{"model": "image embedding model", "dataset": "drawn small creatures on textured ground", "train_examples": 203450, "image_size": 64, "crop_scale_min": 1, "horizontal_flip": true, "targets": ["colour"], "num_classes": 12, "embedding_dim": 64, "arch": "resnet", "norm": "groupnorm", "hidden_act": "silu", "weight_standardization": false, "channel_attention": "se", "depths": [4, 7, 4], "kernel_size": 3, "stem": "deep", "avg_pool_shortcut": true, "widths": [64, 128, 256], "am_softmax_margin": 0.3, "am_softmax_scale": 30, "init": "kaiming_normal", "residual_init": "zero_last", "optimizer": "muon", "muon_scale": "match_rms_adamw", "learning_rate": 0.0075, "momentum": 0.95, "nesterov": true, "orthogonalizer": "polar_express", "adamw_lr_other_params": 0.0024, "cautious_weight_decay": true, "max_steps": 7400, "batch_size": 64, "epochs": 2.3, "lr_schedule": "cosine_restarts", "final_lr_fraction": 0.01, "warmup_steps": 140, "weight_decay": 0.2, "adamw_weight_decay_other_params": 0}
Rows from block 11 of a small image embedding model, named by matrix and row number. Rows with one number belong to one channel. Each number is 500 + 40 x the weight over its row's rms, rounded and kept within 0 to 999. All counts start at 0. Numbers have three digits each.
After each channel's rows are labels from the 100 images, of 14976, where the channel reaches its highest value: "responds to" is what is common among them. Only what is clearly more common there than usual is listed. The data: drawn small creatures on textured ground. In brackets: how many of the 100, against the usual share in percent.
# convs0: first 3x3 conv, stride 2 (model.blocks.11.convs.0.weight, 256x128x3x3, each kernel summed), inputs 0-127
# convs1: second 3x3 conv (model.blocks.11.convs.1.weight, 256x256x3x3, transposed, each kernel summed), outputs 0-85

convs0.36:541505545450505557541503530505503468545499519521454449511476450558495462570525518461532531482430443490447492524513563494500472501507532479568418504507565505502521514565477490530462517506544581507505549526499485470518486427517568484423520489483390487483486510504459491545505458473527516477469504490455512468505488637492480508490550508500475454489493506575562499525569463532440493349488
convs1.36:479510520487479496524456464464538486480567482497511443490503519514506495447492499579523506526517394483494484520458522444496519553517464466482462475482490510477467503493475466457479530530549488525542529499562442378490472514495517510518493391540433494569496543
responds to: brown (63 vs 8.5)

convs0.187:489501529547529487439452473503497423551517502410482493526512520460543588539499458506498579493484486487509496588506598509479508478447417516523377523510510486507476460451530485519507521426527562493489471471490543517477507408495521525488426483449520517513494504459486519477484513604528470507496479503440510509552547473481535464442478460525443437518511444575482415504502483588522515464493
convs1.187:519526513504437570538448464491510530443436480514501466521515472426462505530499457499495461530481523513451519537519511513534502474516501446468469571477467488473540478516414480511474458500524500426500529500441452418486500469440468461468519450493497486475518542
responds to: grey (91 vs 8.7)

convs0.15:472465547505466570499538487582511455472487517412550552579471391474543475482470533562509458542538478499508507430446530537500516477514546532483492507470435476463476493539426513473414413475483483498406499452447493494519496600453611502497497493464503416501495547512470495536441431490504500450510481492505493458548506465513469491494460517497467507480500447443529516490506458487575473481495
convs1.15:500493509493520498481504571479565484453427468521518508510475525502503527454492518507499491472501449487492488515497464525517507468482522508452492610493511534493506487493445597499487503493480529570506469517496411346456417400439475384465489574430518502480507558
responds to: pink (63 vs 8.5); white (32 vs 8.7); spider (25 vs 8.1)

convs0.57:553460500468452505493506475460514502491493474500463514484501553481490577470481497447434511562489616493444498514471524473488518513476498565547492521448427471483492494456576473501552479526566533491465494439568468541503501459503593524632437487474351462504485466480500497494518546465423501416525482494473479482513513431501514477476519490528495447522502509472522477495505449462547494418480
convs1.57:506467520525519530515473566525387546549359471536437516498507402492495447543517487436476485498523518528508485587503571534444535504484508487516555506512532500478564489552444495551518506497525469463478528529520562531525513510500467499489496461508539520544516473
responds to: black (68 vs 8.2)

convs0.225:553500414494522449419602512503498489509529501480448518474495432485492408421461484481550493496471484476456495506469397413499502501507465518540496503469541535515495501490434482481413447513551403503597499465602465504536524471529541506558435499505476484498493496491512504570518438448437458539521507497497506484460497429495507481496473506448495465480507415555473471490545472446529490517493
convs1.225:499487454522479569490445522494626480543444425496546434504495455395534426535472499485499480497451490455464484449465516471446465603575484462451483478475477502521525509482624495486472540512472530498486512521534503460503568486541483497501472577443471483503465475
responds to: black (94 vs 8.2); caterpillar (25 vs 8.5)

convs0.39:511515541480439466556499509539502494521496511583484550492488415459507544611490532631526558507491554474491504609535562511498510496484528497478491490491525531498488535539501516499476563568521543506572556506497489458527496470536519474421570502490391516480533544485552516513535537459505537541506501515496484520480482497508577521509516555584556537484493470568548530532512491501505521394528
convs1.39:495450427468467557527529504515447512570496535483485489454487518453520471405483533464501534574510366537578498537519564460529528486488501490459512471503507521520471497493561488508512467490491512525554512501513539422513522514529491517515517478488526503420505540
responds to: small (61 vs 25.8); spider (58 vs 8.1); brown (54 vs 8.5)

convs0.37:568493450485493545550440530495503480502529391497473561549515526484464452498497516563528528469510494577454500450506547609507515495519393591492539516449474583476495635580612490497490520525476454491530493528475494452479492538440468460446452501498470487496497492496467531493459471501518529451489526504501495493464519497506495500506499510473540475443462438481438508502514462450447540455462
convs1.37:481479460503521406457543510489610498401566470474478447473434444451452451498469517470451414474472490483452490596500447430534469474476474532489542552467516493479522465549422486523512514542496492531452508517538485531478441425503528501479507575493504517536523520
responds to: orange (36 vs 8.1); purple (31 vs 8.5); spider (28 vs 8.1)

convs0.3:500528512534530528508516485528500492530468429548402487529509430484528481522493468451544449479440456478487492506494491389488500473504493589503451517479463441466501511511546420529343526494532455517449468476431488482536499446529430519593501501489445507515512479486519542489506484527491490502500498489483421495518529548507486511485468475511482493428504570538545456517520412513417517594474
convs1.3:492509475471518527466473515532583479470475472494453542537477532509488472508581491466499545600560549441466457513425503545541527456519469400442495434478491493517457504492568467499509458491481437531464501467536421488450499457526500590480567536484534461552536503
responds to: blue (55 vs 8.4)

convs0.44:566498500452539425543404482529501550516506569467589520517416491490523492466481522401524460481468464450500488448483516540487525480505558587525528513493547537477522502511489472487486530491498497494455508471454473534436503613505526464507568492409351538473444515523493491526495496481488554509498455502452474484439501539499497580471481479530419529518499519462525526491489437509547514490489
convs1.44:487490596512500504490450533471475487522550513497445450459484545521509471467515476526429472439515459507491472453522517497474494493460458499579479465489457488514538507497527474490500432508492539701436468491465474424497448479460521487479462520453510506476518575
responds to: spider (49 vs 8.1); white (49 vs 8.7); pink (41 vs 8.5)

convs0.102:528518539496505511547499546480500457562493591532547447507512443537466449488547549542546544446451428493487491526525541492494542481481477554540467483486509533534484367529507496523615547506548551494574498447557512479466533447473533517454577497510373516502494552466524504443515492479528476481504520511499548481499513566494511516495519482544511524540486538550430492501485467449409518438479
convs1.102:497484471482445518415523555487511445513541444457493517486483512496557475451463500494472514526446470480408432422437458460446507477480494515474498434494536507484436487490554493506480511484556507545540487539480478512462501577490435522517522511448567483460523503
responds to: brown (77 vs 8.5); spider (33 vs 8.1)

convs0.217:448480412514506511538437540441500527492490483500469508529436528534560577509507478485538549526462525528469484520549499514480477517571472500523480518460550543450480448536462488495650492551495487510484453510443473572525515484518549444473478478433526509473478473511513456532507501503527460475515474505456521476574467541482523526454536572524567502524509496447432430562497460537437560375499
convs1.217:480496523518488497496551573503456522562439487488517488476474531468510460585488464569502545534516507479474493505524463442467503498455483461435494462442486502531460496495487485543544464583547566494515489536491521576587465506488575485496594471531485426573466447
responds to: blue (72 vs 8.4); spider (29 vs 8.1)

convs0.143:487537602450496535451512556491513412518522542423468503518515500507513555506529512540552501531524463448522487598492550554499476512469517511470485515532470503490501476619512479493542529583570536500488522578552460483536499521518445506414591500496422508489484501500547498521455554521493560466501478522509472503551485536496482554494509554484573527488497533505511565522513470471481493358487
convs1.143:468543436460470500463517506435493466490519515512533433487527524525498444452494537529524571558478417521505452488515422516535501455443483439500490484502506513513500531517458438531544552507497485564479500520499521437458507526463485512460467528531521464409532547
responds to: small (68 vs 25.8); spider (57 vs 8.1); green (54 vs 7.9)

convs0.240:429452477489455623543611462515509474510477510500560491504441429467498505564480468511447490461424577459531487522513516548485495517495558542485504502513489461499497475440525467480477530495461514490471566485525468503476509553489471463464462486428608541494478491485525553521612543510418524417504497494483530521494487501483500560448471481544484546393494514511480514545470497467534503564512
convs1.240:508514511485500518497475584481507478491495443460461573544502518572542516505533468437558511507532561509551509562525540557505500552535515534534600516514488445521492495579524524501500449546521495499459516503503509487528408469458503506491527559512542529525615483
responds to: small (67 vs 25.8); black (53 vs 8.2); spider (37 vs 8.1)

convs0.81:528511571502484485569515510499491443421496564539529447516461487503502517539642438475469509472476466444471503478489572491507498468524511518516482501485563481519496452523461515511528594503511532500462430577574509527499530473529499510465596516429425493522509564515464487518502514458464521351508479495519483527517463514503491469519540458522442509484512550411515466483475457525494500428524
convs1.81:521495567548539480513501545467472460456506505479486503481515489501482514438489522562484509582527496568480517492488548450455505458460468488486497429510502502487457506510497420507504520505531488499497510416495501496441540604521468530506473545514471500462418440
responds to: brown (77 vs 8.5); spider (30 vs 8.1)

convs0.38:537534496554462589470496495551492418536473544495558526464474391569524434493534548543479497462561547502517491500504533468491590501540511537501468523500494537492496485473596484482475465558485543508466530465488485504500464497464529460542456496480557486472525471501541505467440514535593456560506468507475485492500457449500485485461423457472475523604498465508521413469472417461455487593502
convs1.38:520498585480477526525501476463474509546512580464547483474507451500527505473501511534464409490446508500499459481439440483484538562494552511495505563511569512511485483491541448483475430479493485524504534472504489407457522440418509452524522544498456467477460470
responds to: white (77 vs 8.7); spider (30 vs 8.1)

convs0.194:531542467488494582511455514623492555542479545527548562479519462559511495524566533483479553500448553511514502528523540464505582499486577504610562503510534517494497502433449552505512546569564536499431463493462515542516512553507540503487435506587446520514546537553480497490523514457543495472511505498518467485547505487499483538509500510529527568542485578503437495504477465512517492377469
convs1.194:477481425477473495488496446497469488564581510491529478510485479527531528435487506526462532473537484510492547502473467536499526466473484466476463518528518519501492515523484459463503493477486500621474468466456443525438545506449491468465545490568511503487466517
responds to: blue (84 vs 8.4); spider (61 vs 8.1); small (59 vs 25.8)

convs0.49:451493462495493445462492472557496454433505540409496478481452435466489445417453503540483490541527572502492509407418527500499506490450525518536530492486474492503483477449404494485413495463453507501461375447524517507502482572496596498491426503516391522525502499492513469470505489513484530438504465510493518461432505492493455521499552458545401463504502509475537513455459504496475506542491
convs1.49:456524512498478484481509517537446512481544512522436475493512518504484485418536484459530483458519458532545532514458500524488546502420524450507510525498476494456497513535531547506499406486499495598495448548511437518531497479536488563542475452485473468536478613
responds to: white (66 vs 8.7); spider (32 vs 8.1); snake (28 vs 8.5)

convs0.21:441503539436440460545482475543510514464478486489532466453491519480500508468569529514584498559452483498499507451443571545508638521427513517604581524473559554494484477491532512518523494485509468497477487498416527511448514504518583435385519513589509469513533483434464535448502492484507462555505512497520492521475505461509523532513495469511419579543493554485482473504488478482518489467463
convs1.21:519537515517521475476511596519516521487426522535482501497517560464492506584514509496542488503519544519495503480468548536477469470572496511436489537513489473478507497509396563480487523499511547541560437515460464523557496536451519435505521499490539514556471558
responds to: white (100 vs 8.7); spider (32 vs 8.1)

convs0.1:476532465533500543590531492567511450513489494426565500450578525614490449516459520464464497469439442505490487484433405507493513481457557570544507497489505532529460545530490495498510466529421581500574492538548486544540501438510514472470512499471471554505466482462557488477462511500525498505522507508472469499491497499494476516478519424506483518498500610561473428481533464514452487374486
convs1.1:501470546479490556515456471461459468528464485500561467495473546548476506512559475515510554438512465512541444433541524426513492476458433477518489514503464469490492492510467549518493435491493500581510434468475494588519526482470505444546572440511456560536493466
responds to: blue (57 vs 8.4); white (41 vs 8.7); spider (26 vs 8.1)

convs0.242:438503465487434539506465455513498545433474646446614519454489474490505528488472514534516499507513461493471492450443502507480556495496495513490455490473472510455480451460467485482456517518520446497503400467494464467446498579514571425501522489460538454480483457491490541485516452550646447527512447505451467456492461524489430455449447469478456547487504509479451489467502480481509502538493
convs1.242:462478477508511472458516503459621476529519517507510527531522516499494547513552587580499494440506551530501492553530580530531525520512531541542489528461508500495498495503550414453545509482464437578482469472453449466455463460420486410466512520492499504467504474
responds to: white (99 vs 8.7); spider (28 vs 8.1)

convs0.180:459464489551503480416486470461532482486453444518456526501459542480504512525494459529556453474483520510481472532479582520475441525513458528416505512451518482544476482540607404517498470463452492487474523477505482500505506487511525466480521466383527540486440398481528521489493523551421548487519454490411511496497518473477479450408475485479528438517498524451525622495486503506435486431506
convs1.180:479489484460522480473481452502500478513592502496442475508463418456420472521484521416470472452445455507453456497458501480437470520629505491438467545511477496527521496491484476530452529499495509392462515541503495435479524505500519471463512423506494448594506469
responds to: grey (44 vs 8.7); black (36 vs 8.2)

convs0.239:510486492569545511481494477512515506492453459547436505537451537516537478485507494481522536497484508488471485563497467508475521545492646565456412497510460573472454511538454472490449544412563500481485473514463473508477527510575425463483471482441443450500487456468528544488555529497454421500483452493416529456533511499471476523435506602564532451439505526480500548500499456516478488577486
convs1.239:523435533507520479472515428488500518505587496491463493484494453464519448493484600528487519427497466481541461479470505515576508454543492576510492538518529528521513504481390495527517499487488534507482535459547536517486489521495479469497532491547560487465503536
responds to: yellow (34 vs 8.6); green (33 vs 7.9); snake (25 vs 8.5)

convs0.10:493539522508462582532475468467503391467491498517550470496492502518477497514551489553518503451493394505490501501453579492501500461500485629451496522506508447505491536502471492494490513584505502498375460486410505490532518389515491484440537498461613456482462476483456536531475524519514519402508508493516532495486479592500478481499501482511507541524497576489511504455498435524458485456509
convs1.10:486505547526447550485537618457427474466351508469463482500530517489518483559444438447498454454473512443468475471416497474421497540525362514495477528498493496494458491521476496495428459497546466547437481481511523497463501508450528445432493531569451496553449498
responds to: yellow (64 vs 8.6); spider (27 vs 8.1)

convs0.133:452499474452472448506525510499500508572491548455514531518506513490508495490516514488462523499416612498508493589503502619501505481488498530446486477532461480459494556609487488530417499556447527500568520606457488550594505534490467466406489496533444502497535546481534548493550554474534495472480506501483480526537461526507504522502479508527536500543497405568419532518461518502547512460504
convs1.133:507533488512553482461536432502450535402551491504440507456520516528498485523484544452497489536489432499463491504435493442461477528442475493543493439478500522496489493476477473530520530493474477533536472525501467532514490438552525523504528445477568487497535527
responds to: teal (62 vs 7.9); purple (27 vs 8.5)

convs0.62:501505504498424472524507528575506426435510612407526471549543462498510492561456541477477474465456549465461501526438455494494584495492551450545560503500454499475496523546517487520551458545596518513462429486515498492502503534550477451453473494526451501484506510476478503509488506595526504574521481502466490458589477527487474531471484495467393546442509552427494520494532459516552530539460
convs1.62:483524554486499499474462534500533484452556518507493487521498533533497530486538503532540442548498507604498544534472523544502511488521541540501532518473479511516509497497479528517461407520506555603469412454483424392440451504411465450467560497528532531548473470
responds to: white (100 vs 8.7); spider (27 vs 8.1)

convs0.234:484483525487523498441426512558491522519509486418526512549463539479484473449431499487459441430494481495473507485520448543506525495510495500493510496466425495528546522503495554505442393557534493499579507447541525494561489484443465525412448507527455490493548553491496511474430501537558509427505494498540499507508538599508504539518513501394483523569497585498474511493498428468473496375492
convs1.234:498519557539513501493526510512509509365448481505514515466523539496488523407510528505523558527536415536519531507517490512463468472428483515490500491531512510522507476509432505503531547472511467608452408455421466464433432424431429437453437505472508472397528495
responds to: small (67 vs 25.8); spider (51 vs 8.1); purple (46 vs 8.5); colour: teal (33 vs 7.9)

convs0.109:426544478507486559544506493419515494525488414531481542460470471535512518538559524531500512570458470551505511458550499541496519503478507497503492483531570461498511564588428515516536559530432578502577542522480518512458486519463530515458563490505428528496545519455573544436486478466534454446520466492497484500397506494500493559477482474532564494531498506535468513506489426517506445375545
convs1.109:482468524517528441472558565577369525461487435470493438496543469509552606504478530510556527514534509512479550481517501472528505348517514485492523534471503587504422513497525434542480603442471473550507506503446511483520547541500507516536536518544491505485467569
responds to: teal (60 vs 7.9); small (59 vs 25.8); spider (38 vs 8.1)

convs0.54:473473467452481511432517488549507558482464535503566492469408541488520494482500447509520492508491545459477483509497514568461489513491488585511423512434493486498487496417499424508545518547525432497494519498486491507544494619539491511559516471341556499504449422491559507495521525546458432514528476493423489502567524514499478528409498474445441448485505497450498490487514530498525480452483
convs1.54:486482490519460473459477633481533469493430505496470513485447532518484539600498483463529518488507602549468504531556521560503499593522499568481453495500524476494446496490509489478512469482484468532468502500538488535476483496501541508512512487542470491523489489
responds to: black (77 vs 8.2); spider (38 vs 8.1)

convs0.124:421512499520494539548481465577477538507480609533507442470435490493535469534529560578471472547478522529490505544588526518502570498501468479490510496466595478505471514567503531508425538502461535499458558468490501484532497546528588480482510498541343494531520577472522541540513495504543511478495495498497540514499520501503515510498460504547499572615497435490483496493490413470487502503482
convs1.124:512446520518489526519502555528482545506469491519521463520488481429514500383544473526503448435461444544522489523502493490498549454592471509486508541499524518498485500505529500446490562485483521641525497478503457437511454458452466489479504519437471459460516596
responds to: small (58 vs 25.8); green (55 vs 7.9); spider (54 vs 8.1); colour: white (25 vs 8.7)

convs0.185:478523596540547476479578490462492467461525542447536574493457459508568532467472491536427497480489558576491513477478569470505469489542502484510462495500438454546497449496484493480489497486539527504549467455614508517524490496496572495523495503496447490510513519528513476477503472523476499520498504491524457478450559464507474470507473466538506517514490484510531535490524743511532505460492
convs1.185:491435502485473438448486531442617461487592527465474532489459533542470531601505488465519481526528587518540506501546513524523511499520537537504554457500507516515492531490496491473484488526488524361468495497456471491492502426511499523540516556493479529516473509
responds to: black (58 vs 8.2); grey (42 vs 8.7)

convs0.233:503476513504497483531447443459485528464500418434428518517462468460460506531489517507559489505528450471558486471465521421491521467496491683499485497460499524493492456501463481511460494445545514491488479517480427484496503489476532504509513486440551482477517553484485573517499502423559461555505534497461508529463501518488537474467483538545454551568476496388472489485469383496591503483463
convs1.233:556499486506503555526557432468534504497513489519479506533542492473496473497500479458510408507486480528565511455487439488506489531529469524484482507524519513483492505486548558512489455463505476589494509496446502480493469518442482450428464560452426488424525463
responds to: teal (69 vs 7.9); spider (27 vs 8.1)

convs0.82:557509528490483454513462465453497485459487527592423479544473498503538548511589409478504465443480545502503484503591504465488474509476479485476459492525516482509487454478524457493449483559451438495490490566480471517429476581452415481550450493417512492487498451506508556498556435500455528469506547491424476498568495587481496509456459482490588482458499471453563514500525527476411506535538
convs1.82:519527458518513500481520688518526486520393485489409530488485453483437467514477527558477439477512535421539468498417502486479486523525428465460542499530410518471523480500470459521532540498522458451520534460539547484480551469532473535491527471477541472566469433
responds to: spider (41 vs 8.1); blue (39 vs 8.4); black (32 vs 8.2)

convs0.98:500502526510539554473512460476489503513518432575456548509535454510494544509509454513508491521503525575441505458496505512508534491458412461512513493510507494449512471494523489498521479528539497503555434462477453525481523585518620522531541500469395484514500506488492495483534473557442504558512501505506483514488484429507474471504540500486470458540498431565532506494529729506526494508496
convs1.98:513481523513575512495465499557538533493461566519536529524490500540495580526492523530494499487546559488543462510474522544514459558474568482477556514491430496537486475507504530523516506523465501328524460540484547504523473530512524510485493518509465527444489508
responds to: grey (100 vs 8.7)

convs0.146:517439519475490487536447496498488416472518484535524435521551430499508506519426474469489570556490464517508497523477513516505496487516491497522516471512500539499501534530501488494557597512440555500576545513587480510527527530539541494426522503517433517519502571459556488520590495493458468438492542506506486489473501559509481494507462548655514465470493536592539504487496430492442506384496
convs1.146:487459503490498500515512539529471586402540501525534473489530470439511532397500600582521523518452464532493532506521488469467526486433572459483503517492487502511457491470505526486516470479479504555507487469511521523521457510504496469493479573482525458342479567
responds to: brown (90 vs 8.5); small (56 vs 25.8); spider (26 vs 8.1)

convs0.176:474493572438435478484478510495494508452491523483471543531491484486585533536485504531551471525534614533454498487512497518492493509485455550466465478463523546486496446561680502507496516437439521511452447501521488492519485448509510453488468491465535466489509570452508508516472417500436450563484517496507495466512474582503461468487525516516521482403489505410545521508503476504562509419453
convs1.176:462500493514492501491527522496611496525501490492480514473432447455450435551533491480466474503507537424424393484443500449504466497521422467510448525507384503536555512504489527495466436488484543471492442502518497515480503522514493543499458485472535515588539364
responds to: black (89 vs 8.2); caterpillar (27 vs 8.5)

convs0.80:521510607503461493460561495512497547512487593364433529484497541491516545469482510413569464436463472509499489528499486562501510495491469496508481532487506511501494485530480503501480467423508378490472515490593502498457481512518525504642513500475513497520491490519503471492476594441484535447499486485491507507434498410494532510494494479475526456458498620530466504510517528505537525520505
convs1.80:500453482505463515527398534490608494513405542492525494465511481481480504501467526490501546522503605470504544517550480412526560578491419548518515505486459496501510515485510492499506484512494502443563544511529507488504513551522509531499550526535480495502464448
responds to: black (92 vs 8.2); spider (34 vs 8.1)

convs0.4:522487435506507549524498482466497482535516539514526467508480452507486521477503492449527528446522535396505509523507462604509511496489470513468425519529472508534527519609484513475557526510400498509497506545470504462473516566511470506437552506560323451530505515472529516477511525478492524573510498512519536522574542531507535521516526480541489533474500514594475532483481459510410494413546
convs1.4:463544480471457460452527509508520504446515500470514495497493526484461526438525494452559521469466432494462507510499505499492504434590475506478518491498406507509514511516492461580521574526528487504545504516557474544500453470487478477502488459487488504489520532
responds to: brown (100 vs 8.5); small (56 vs 25.8); spider (36 vs 8.1)

convs0.77:518515444515516489527564518518513551527459493536504496460479561515498491526493531567591501560494520472536503554491505524496523497516458535546454512522524444508457492572415502457474551602485580488535571503620467514500495531497402494449488492443356540499470438522450486486490469470528518445498488495459512494501484557492512470477478496460567511511515486476428523482469475489424494443452
convs1.77:508495568426511498529439578525525552497427530521496538541517508531508470519519517485509574490543466507532512518509477485522515397517530525534556494523442488473464520520566590502503437489478463644521483509484508495513489477484542497498533537535567542492503538
responds to: yellow (64 vs 8.6); spider (58 vs 8.1); small (58 vs 25.8)

convs0.150:520495529477510467565546483615488539479478550534600490429478473507515489502519565516524499499454477471555509479542501445503619454506478504570597492503560556464486493528393512500493552525491500496431557470470469503489493496490571485466455505514531454514518505508458547502528500446589509528497501506497500544506488416500547522511444506463465524615497560499502431547518507445492506505525
convs1.150:494509504519567484469492482489449530455467536520467515534516478526544544471480516541518459516529474564533504492528449531507494514508556494470468500504532495500465494496500534473502518491481493572518458444476444541480524437459481391516499526480473469506438468
responds to: white (94 vs 8.7)

convs0.172:568486608489487477543465528576508456500485514506520494501536474491476476533485481511450531422512535514484503535509521554503488495506539488504512505496557467497510502542469518497396531594526521502582536545561503502539513488481516510327531507515394554486531505490489490542497524452460515472505514495504515481509493599497509537509462586530528517468495566526493453518463448500418508403506
convs1.172:457553426463464494460541505508493464474576494474557485494522557528556490401509568572563567535506425489515528550493499507538501414470488513528490509524448500502493524542446469474506599512500499548432489481458505531501535476481513431512530574471543471435521585
responds to: brown (59 vs 8.5); spider (55 vs 8.1); small (54 vs 25.8); colour: green (27 vs 7.9)

convs0.41:419486553487501490498570485472523450482495534483445441511529487505503482530473534463568420588480510433534487483535423509487528506492490565451530476462445490445476544407470456464512483514504487487430505498542434496507490517478582490572460483503555444481499552469487497469514456456511438473495534499434498491564379608502518439462413505500563457551524490500500502473476477487488506486509
convs1.41:486492488510499505512455584515561537545374518511453480497494497473509521527529519451550519503487550476509532480454481518515510548421479509476464518466531485469505491502471450467519489524431510571488509534503523575495471504491546473506500538459512466457497492
responds to: orange (56 vs 8.1); white (34 vs 8.7); spider (29 vs 8.1)

convs0.154:524488496442478450506532511453481469531482493498489453450462366480449492416499511502555493618495496469532514479445481499512529488492491480502493500526427520470482467455528530514511491515437491503512507510497466530519492560483553503513472500537551451510505499490475522497475534451557476575485509500527502482447470625510503445533468481471439540540495560480494508494469291481497507487484
convs1.154:536456553499524521508485548533535544477409516535478541539505483560530470534529541412487552428540561491469487454496459503507471550532488500542506506462511524506474499476465509499556492471493516451465486517495554501523497481516485483531473503476475506497472437
responds to: black (82 vs 8.2)

convs0.111:532499496478503502537495521549497509578521549564565464589502542476492532573559556536455523465502416474561498542524488532502516481507464508518480503522539511493498488547409534510475538533523517504442595438548505520511505545468543520455578506522417485490525564467542552515496494474546545469491499498510522538600483490505544517505442521539564541538511476606491502511491442488425516402532
convs1.111:496459519438509439505504538515448511523388513477517539527506509474478483487502526551491507471485469460494494518537470529530510538578506546457561435517486526538489474485496509525478482521518513593535480478478462505511501439493454496498459529462457494449446503
responds to: spider (68 vs 8.1); small (59 vs 25.8); teal (52 vs 7.9); colour: green (28 vs 7.9)

convs0.114:547498619494492512511482516590489516542512554562571487538456490486511468567501509550445481461479480520479502493537485579503508483543499425520506493423498509498504495593422589522482489533503447503537545492487487468498503505507421502391578499535425508516518558454597529485519539491501516488502506493521522539532470456516538564520447505537410506494499497524537547501507484514420526430518
convs1.114:513432436518499474508530461504496489503526465475537485503538500518530566397463571579495507563522489487514541535527503463513508470551474490439484539456521493524507471499463470493483570539490559583506471484523500482546468459453506472461484517472539477454503483
responds to: teal (68 vs 7.9); spider (57 vs 8.1); small (54 vs 25.8)

convs0.190:403536435441457594570499534497478435486509544484474519469605509552506565451426506438586486468479499463515510497470474468505524466460456523508479491560522503535490525443455516500504578479499515504448467527474515500459500394524551488526467503562506491504496525482433521514498462458543445441515508506512556498471489387508506471503472522558531446460495426493458435465522522482519514441479
convs1.190:486510474471507407478498555486540489518561507471485483507538503486467498516452543488576540539466508500502564518512486498530525557542543559451533504510558500541469502492541563487541531482473491475516413518488472490481513460478487424499526492442547492500506495
responds to: white (46 vs 8.7); brown (34 vs 8.5); creature: snake (27 vs 8.5)

convs0.236:463519479500445411480486500499498459473502442510487487483449521479510493510565509449481500550504540479499490493535526508489461507511447520534384499502548488527501508475506436480592503444475507488530442515450509511492516494502541536532501485473455501487484522501524473495608465515504432573491465501443509509634478506480481506441524486484529462528520569566446485494519406521379510367509
convs1.236:468524466458522472485476515501472485502376572511525577482522475461426534514494460515459452463476481458484486488473435437498476505421481482450490499509528492464509500479530477494502489473500475411568468551560522522514622528494535543452554483487458543452481463
responds to: blue (82 vs 8.4); spider (29 vs 8.1)

convs0.253:523500551484475451589487513493504421495528480590553469529517441531522468476573524515462617456506491503547490419458553579497525496499501495553488510504496461465494498608509486493521553538458518497529492463496498499481522531508527469376572494505498499510483419517508482451511503509573523422518490487487429519592505588493511446487521452552440495522490455530532499502520508495424494474501
convs1.253:483530498458486478502478613499526463513541494454562566560522524571494537410523522488534499531532443484488504506491522484519483505502413472454493416504461472466485500521474528551481533518509487597449520480462470437505479463479491467473453535469502513493532565
responds to: small (60 vs 25.8); spider (47 vs 8.1); orange (39 vs 8.1)

convs0.156:502513472488488488555487498523505557527544540608534510559495533535487498564583500504460569489562534489506500531490454504501499498490564503512495488494585455483505549493483492518419594562461599500478532533429503521543519532513539465443598500506363540509510539520515487510572536479518511455490482491490502516537499490495523488503494529594612502535501510571513451507513477543483501472544
convs1.156:520470526512509542533501405503475535523614497492524522521486476488512503501503487551509496532539367499544503495531507461488499499429536533560527472493539505534475475464619482499470454458497509672502467535499503485479509505524538480489478426522531505429497520
responds to: spider (81 vs 8.1); small (65 vs 25.8); red (37 vs 8.1)

convs0.170:560524552558605497508544486461510460518488437522510488476593512503518573460461438567525420552507542505473495514476535513500484467482587507461449507476477479550532477500518507490412538430459506505471462503541500496479485482558487612526487503476443508513490532498480523523462468615478482484500509509499511481539494532498468474500521517480493473473536491556511459494495612502375476584534
convs1.170:473481490458520490454459585480490487412534487456548498504484467538454531514460576530527558502522539461483436479518499432485496464514458490422470495469460536499493542499526483466503476545515496377504486500482508503547461535491516534515475541494442468456446504
responds to: grey (99 vs 8.7)

convs0.79:510479420496489544533479604513504479435549500547481458534527411540493511487478532481455469427447585477502498512504492531498435511534444595576475472486438536463473421521530479474495525483472446495546512592455466468473481464498489513498494491406478524471519512511489437541484547446505512505514510485497541510519471499477576498485533504500490430452473419537438518563497428430443531453525
convs1.79:502478507526545481499467496490393482601458502519543453425510476416460434475444568582482455508523466478457478485541522408467493514492543472455474418481503503524498506482537484506548497571497505467489539549510534563498530466503533454498567564555520546507529464
responds to: orange (97 vs 8.1)

convs0.64:525468462482505437506409550488504526500494478505475464522502497509501543563487518533520464452555545507525508524487503476507482500504458533485462458509473480469498474571503546490530486634416425511501458530426496484451496495523500508519490506496561493506521547507480512483459317453557533408517551477508482488482501517506502537508543460532527535502488365512478501518458473476592506452509
convs1.64:513505550485521538489478525524542533544483460512522498498546486516537429580486451404517581495504505488487523527514451514464495552504506572568486438556464502504506498517442490486547502510495468465515537526529581494594481520511545489534480555529557544470556477
responds to: yellow (71 vs 8.6); spider (26 vs 8.1); black (25 vs 8.2)